A small text-conditioned image flow-matching model, trained from scratch: text encoder layers 8, text encoder norm rmsnorm.
Rows from block 5 of the denoiser, named by matrix and row number. Rows with one number belong to one neuron. Each number is 128 + 24 x the weight over its row's rms, rounded and kept within 0 to 255. All counts start at 0. After the name is the row's rms in percent of the matrix's.
# fc1: MLP up (model.blocks.5.mlp.fc1.weight, 1024x256), inputs 128-255
# fc2: MLP down (model.blocks.5.mlp.fc2.weight, 256x1024, transposed), outputs 128-255
fc1.13 095 [161 158 125 139 110 147 108 146 125 128  97 186 133 149 122  99 137 163 105 141 156  92 117 112 126 124 131 135 142 115 107 143 158 167 107 144 125 184 134 170 151  91  90 157 122 125  98  93  80 110 111 109 125  94 139 126  91 118  93 142 136 143 147 122 162 156 175 169 173  90 122  91 109 141 138 139 115 128 118 117 143  71 138 143 116 100 130  95 127 117 103 142  76 116 111 108 117 139 109 136 100 157 160  95 110 135 146 107 127 147 117 132  90  95 110 116 133 129 101 106 103 107 174 113 150 149 129 175]
fc2.13 101 [113 118 129 108 121 136 165 137 129 129 151 153 141 148 139 103 130 131 118 116 122 149 157 144 161 137 127  95 148 163 134 138  97 118  45 163 137 128 116 100 130 146 114 104 118 135 141 125 114 104 158 108 144 197  99 133 111 164 114 134 100 140 153 126 131  99 165  96 144 118 144  93 117 123 113  81 136 151  84 116  86 103 124 104 108 153 110 102 115 167 138 144 131 127 151  79  65 133 120 144  68 130  86  73 105  95 139 146  73 174 128 122 146  96 123 120 132 128  82 160 150  98 124 146 124 117 113 112]
fc1.14 094 [152 127 162 108 140 137  93 141 143 123 146 147  64 114 120 139 153 117 149 161  98 136 130 123 156  91 130 135 134 121 130 142 138 130  75 121 153 118 143 140 108 145 137 123 104 174 149 139 126 104 106 139 150 115 147 136 148 128 106 146 172 127 122 143  96  49 115 136  88 134  99 149 121 125 131 176 121 133 132 105  93 150 138 155  93 122 127 120 163 119 137  99 116 184 142 111 127 113 117 129 152 136 135 136 128 132 124  74 119 128 117  90 159 120 136 104 102 157 162 139 142 127 170  94  92 116 120 172]
fc2.14 094 [131 155 116 117 145 132 114 187 117 151 135 136 168 130 137  94 123 141 120 163 122 147 135 153  81 145 191 158 147 134 106 136 119 135 123 126 136 122 129 156  84 107 122 133 131 118 146 112 132 125 125 105 139 102  73 174 112 147 118 142 125 121 141 177 119 126 126 111 132 133 133 132 102 137 136 105 117 120 151 161 106 138 120 131 124 112  97 121 122 127 142 119 114 127 158 159 146 124 156  72  67 109 118 127 125 185 112 123  85  64 130 164 136 100 123  84 135 120 104 100 135 130 138 172 108 136 156 107]
fc1.15 100 [144 197  85 126 129 118 121 131 125 149 140 135 141 155 106 155 139 110 136 109 103 101 100 146 117 109 126 118 106 107 158 132 126 104 116 122  99 120 106 105 157 147 136 125 139 137 175  88 126 121 129 134  88 130 122 127  94 147  92  91 118 113 101 126 140 114 149 133 153 129 112 141 146 108 172 116  89 152 180 144 128 169  84 128 119 114 145 162 136 150 161  94 134 114 108 161 174 127  88 107 160 109 101 149 133 132 114 126 177 127 154 132 108 133 144 120 188  97  96 112 152 156 137 161 127 102 114 111]
fc2.15 097 [151 128 119  91 128  77  92 137 110 114 150 132 115 107 111 133 101 129 134  65 120 179 124 133 156 149 124 138 122 112  89  94 108 126 115 137 173 117 143  97 147 104 154 155 112 121 118 145 119 141 114 138 139 100 114 119 104 142  74 151 103 163 159  85 164 123  97 144 105 105 149 105 123 137 168 127 123 121 146 125 130 137 177 143 129 183 157 130 144 143 118  97 165  61 144 176 155 152 136 150 158 154 141  99 143 100 138 109 133 129 146  77 152 164  75 123 130 122  96 130 129 137 139 123 185 182 166 130]
fc1.16 098 [100 102 141 122 107 116 108  90 177 125 140 120  98 132 148 105 181 130 145 142 147 141 141 119  79 138 164 108 157  94  93  63 150 151 130 183 129 152  97 143 105  94 133 101 118 138 160 125 116 125 120 125 104 145 163 119 137 106 151 142 112 161 136 161 107  88 121 107 185  88 137 130 121 145 142  72 148 110  91 108  99  77 102 114  93 117 145 132  90 127 136 173 177 128  97 121 156 125 169 120 127 140  80 110 129 124 121 131 151 106 118 150 161 130 137 135  99 129 120 139 173 110  87 114  96 161 142 136]
fc2.16 108 [114 132  96 139 115 107 120  83 154 117 155 125 173 134 107 175 122 128 171 145 123 155 161 153 112 148 121 126 135 103 147  79 165 137  85 145 105 154 160 122 113  96  90 118 160 125 107 121 134  78 131  96  88 139 135 158 149  88 159 119 121 111 133 121 108 121 180 113 139 111 117 117 106 121 162 166 128 133 114 132 132 109 135 101 130 160 109 160 106 147 121 143 122 142 103  74 125 172 114 156 143 141 105 151 145 148 197 140 115 158 151 172 105 129 101 140 119  53 137 131 145 114 142 158 163 142 131 141]
fc1.17 095 [106 117 115 140 108 118 146 104 112 164 117 101 166 147 132 152 114 116  53 114  97 133  72 154 121 129 110 113 142 134 133 112 106 104 104  95 134 140 127 118 180 121 140 137 143 167 115 114  90  86 164 155 151 146 116 147 124 168  75 136 160 110 135 122 167 107 104 147 134 130 122 123  88 165 142  97 122 126 168 121 168 131  83 101 161 140 168 158  96 125 113 170 106 122 131 131 153 109 155 123 157 153 126  90  80 134 127 115 137 117 149 149 149 144 116 127 107 102 107 141 117 152 137 143 140 151 152 119]
fc2.17 098 [169  59  77 153 109  94 141 143 120 151  79 135 181 167 114 125 151 155  92 137 109 146 119 121 135 139 133 144 121 130 162 144 161 112 127 175 124 104 109 114 145 145 147 109 144 141 149 158 120 126 146 132 183 140 108 111 117 135 115 132 111 112 152 142 143 142 165 108 158 109 133  96 169 148 143 114  88 136 151 139 144 120 144 109  99 174 129 149 131 110 136 131 139 126 126 170 127 105 152 121  74 172 112 110 144 151 162 169 136 114 116 111 126  92  95 121  98 110  79 114 124 151 128 165 116 125  96 122]
fc1.18 100 [111 119 139 124  89 146 123 140 110 111 171 139 175 140  95 158 116 125 121 158 103 139  99 163 106 137 102 102 108 150 157 124 112 132 128 114 118 115 105 124 115 105  84  84 117 144 132 110 119 154  99  96 116 117 163 147 104 163 145 110  96 160 135 105 174 126 169 159 135 111 129  84 114 139 129 154 153 153 137 104 140 110  90 123 127 104 163  94 130 140 150 142 152 175  62  90 140  83 145  96 109  82 115 108 125 146 110  91  75 116 105 125 129 128 171 171 105 135 130 134 169 122 149 145 121  87 106 182]
fc2.18 098 [123 126 128 139 157 170 136 112 130  99  89  99 147 111 145 108  94 150 130 150 134 168 147 134 115 172 132  99  85 134 144 118 147 145  87 126 144 149 127 149 103 171 106 100 117 110 144 142 109 108 167 128 150 160 143 127 147 132 124 172 130 162 105 166 134  89 102  93 126  96 122  92 109 146 141 131 114 131 100 107 117 128 138 141 134 187 117 162 139 182 122 152 123  84 100  86 129 104 108 114 109 146 138  86 160 128 109 172 148 125 144 132  84 121 126 114 120 129 133 130 106 133 118 111 124 140 121 193]